{
  "train_examples": 195000,
  "upsampling": "transposed_conv",
  "momentum": 0.95,
  "adamw_lr_other_params": 0.0016,
  "final_lr_fraction": 0
}
Rows from block 2 of a small image denoising model, named by matrix and row number. Rows with one number belong to one channel. Each number is 500 + 25 x the weight over its row's rms, rounded and kept within 0 to 999. All counts start at 0. Numbers have three digits each.
After each channel's rows are labels from the 100 images, of 14976, where the channel reaches its highest value: "strongest on" is what is common among them; "patch colour" is the nearest of a few named colours to the mean colour under the peak. Only what is clearly more common there than usual is listed. The data: scattered letters and digits in many colours. In brackets: how many of the 100, against the usual share in percent.
# convs0: first 3x3 conv (model.enc.1.0.convs.0.weight, 128x128x3x3, each kernel summed), inputs 0-127
# convs1: second 3x3 conv (model.enc.1.0.convs.1.weight, 128x128x3x3, transposed, each kernel summed), outputs 0-127

convs0.66:498520531487526441477456508490473514509469492489536574493480496527479541495484419513492499488508510464501538476469484506529519513451513479477488501510522470524492526486510495490514485481508489512442499500492510488547498487497478538482514470487510488503559469520496493507451497508464521511475474485514512472483509560483486505496503483457525493491459499515478551482504469512479472485533
convs1.66:493515528515510484535510477547487510537508494518482456505475515506463512509464519479515480487449511518517537492479499516500523512532475524519537465511494505535478465510503492505501488497507464523560558541513552508458526521463491507455495498500487512499484503481482511486501535507492515521510527443464492512494484437485494472455502443490492492482505545481490461489501441525466487503488
strongest on: black (57 vs 19.7)
patch colour: grey (78 vs 13.1)

convs0.74:505477454505465573501507486537514569486540465513500482476492516502522487593492550506487484503495500508484481503551494506489502512453500508475482496487466509511487530524462527512495501501512503479507467519498489522513523467499480501519491489522550468473520499511528467525471490502490461507516500517528497458487512495510520555551471489512500524518486522485532484484493503455471454515498
convs1.74:525514499486509480522486515464474449493513495518430478490517491479459531452520498487528461481492520526489482508448527477474498468509506488504480532520472473507500484523499485481502494522478485482469522469452497542493468511533546486451504491494467488539524492471485565496471511508534524454484505486473479531481526504484524450502507498478499518489528545496443488510497515480533526499480
strongest on: white (74 vs 19.4)
patch colour: black (90 vs 46.4)

convs0.124:460530504524511517492492500501509547527515523467508519506509480499461474468465499466508460484506481531518528504524503488524548490485506453500523536511497472474482502510487469521496542503512464477496515480568547513519546406500498539448511531476523465500490529487505501507472499494503512518495497482511494510430477511507510454482554500475483502525501497517500513522485470478509483497490
convs1.124:543456538476497490501500579509474464477459470541474501489496478504485524485517482503505504534509505493523481510492503530505487512501528555561525474472487515518528506517497536460477458486469509532503510533477469524512458509473494489543498489491456512498519497542517482497534520535499512513501470492492512491472508501499477457525475543541522559471482497465534480494502528531507516508492
strongest on: white (68 vs 19.4); pink (40 vs 19.7)
patch colour: grey (60 vs 13.1)

convs0.116:447538525491471480523512447496503469510491447466462512495539510517491532504510512494499455528485520482467495533462491551424521469503492466490512494499480461485486487513471498539514484532491484461472495519527517519529472487505507519518494497532511477515482469491525516533509435495512503485519500500525528459504493514497514488511490494519480551519485517523505452505505453529536508537475
convs1.116:527487447481462508460514526510480508497514540494522484474505506507503508488497482494486497437537497530493525483486491476469481512537513496509488542448444548493549485512488486481466501460531521505547512515482513514524581466511476508511474499458482509481498510513498513498530552508485521499532556525521495497471510519519501505487494542527462497477497461498482510499497516490460522481538
strongest on: white (73 vs 19.4); pink (45 vs 19.7); orange (42 vs 19.3)
patch colour: grey (68 vs 13.1)

convs0.72:483518495504561509484483476481521467527510509497477489518513532452491489485525469476473506498507511448478506487520518445523509494432517494441466486483501516459512511485527526503468477478465475499489452501501530491499516476498490515513489500478510483495526434515463486530467520502505476510524459528542502456467517460507495520487452493527462515514443509518501491502538538507506506503518
convs1.72:512496493482466512502511506520508503515489523478517533499443497518491526541465510524550481507450514540539469475489513517477537457505496484493512528525468478596478485515526501518558503539480504520507537462516483508455502507509526452499497501521492475500475501554510482487498461466493510501485533525479504557506504502516497491548528523481529496479489510483494497481476461491502489471494
strongest on: white (71 vs 19.4); yellow (42 vs 19.5)
patch colour: grey (92 vs 13.1)

convs0.86:508500514466521503497539492476539472496504462460500466470532540518469497473469582545472495502510496519474511546491532538505500537499516511480496470491505508499499526508501484501503481537505475500501525467504509462459522441498523514502481542492499480474507495493484508529471499546493505507505506505486552497458484474533499491537550486481458491506553532506550515532517480501543512495505
convs1.86:469477479519472506487495483522487525488472517515491553487471492507504496472518440457526478530518468464495509460469493463517479452522494507515491534532498530509513457494487504492512498453470534513503527562479501545512463520513511525536516489513464510502473498517548492475488468515513456550491486508544479461521506496477493501486461520513508505469445471530482525475512498495463485514518
strongest on: black (49 vs 19.7)
patch colour: grey (50 vs 13.1)

convs0.8:496507490501551528505518497477496500468498491483490540488499523468514519465519509485497524487507510555495515533420495466492523502534496502499443492497494464476522493479474495496464480512469565502471492526525536518474493521534505479491510487487513499445473508504500522475452518493468513471494521483474495480542501522451517523500508523494525494461465506484474465516533488467521433479538
convs1.8:514479486473489462532508472499525490501495531502498488559505543493481540478519499525475477470512481469526504497565505497475481493487491492486503529510486488489476507492513500526504503486501482483471487500446445483509481489485525501503481470518534518506485440486498480473449490479465435516502507468528516467499503482562523504517508528505488489521528513525471499463463458486420532509517
strongest on: black (98 vs 19.7)
patch colour: black (75 vs 46.4)

convs0.2:485481479521551505505518493526526476544505486495522488486515482512483482513540501467505449484475491483494473462452478456517480460501486508488506511489495518475504492536442491529458525515479491511483506478507489518508476520494473481491509529455525487528466467536515472487443467464498445531481482475516500481451493467505499496495493533546502506472503514461550474495519514467551531521512
convs1.2:540519492493444498478468478470503513508507463488480438479451484492507486509480500552488528499459515526507499425530511473494480539446522503477508494511490509504498508486521486483530502508490521525482498458469523510485512493507521512529500480538481484510529519450482519512489441469472545453490509524458468499471501498532497493491500454459479527519488489462473524524476500505481474487485
strongest on: black (50 vs 19.7)
patch colour: grey (57 vs 13.1)

convs0.111:499492486517512507556529480524512502501541446493499462495533528500496504516520529507468487491479509520494514509535518481494528496469492524508514522470506519512502462524487507509492536502443495498536532509525497538513478432530508516534497516502539475481504486483506468520474464474509512480518537516466482500443488446474509489489514489502428557505500522545530453513491480484496502513451
convs1.111:474513494505486539450489507475495496492493489526471561464481507468504500477448505498531495477526488490513485496508473504487478461512528494517462527537461496483544539466508518481506524520544511497436454458513484494485509485514493498452527493504485490528502490515500504472498500512517454512540480525503506490477533529538519459538505485540524487520496497438550532474472511489483538503518
strongest on: white (43 vs 19.4)
patch colour: white (77 vs 40.5)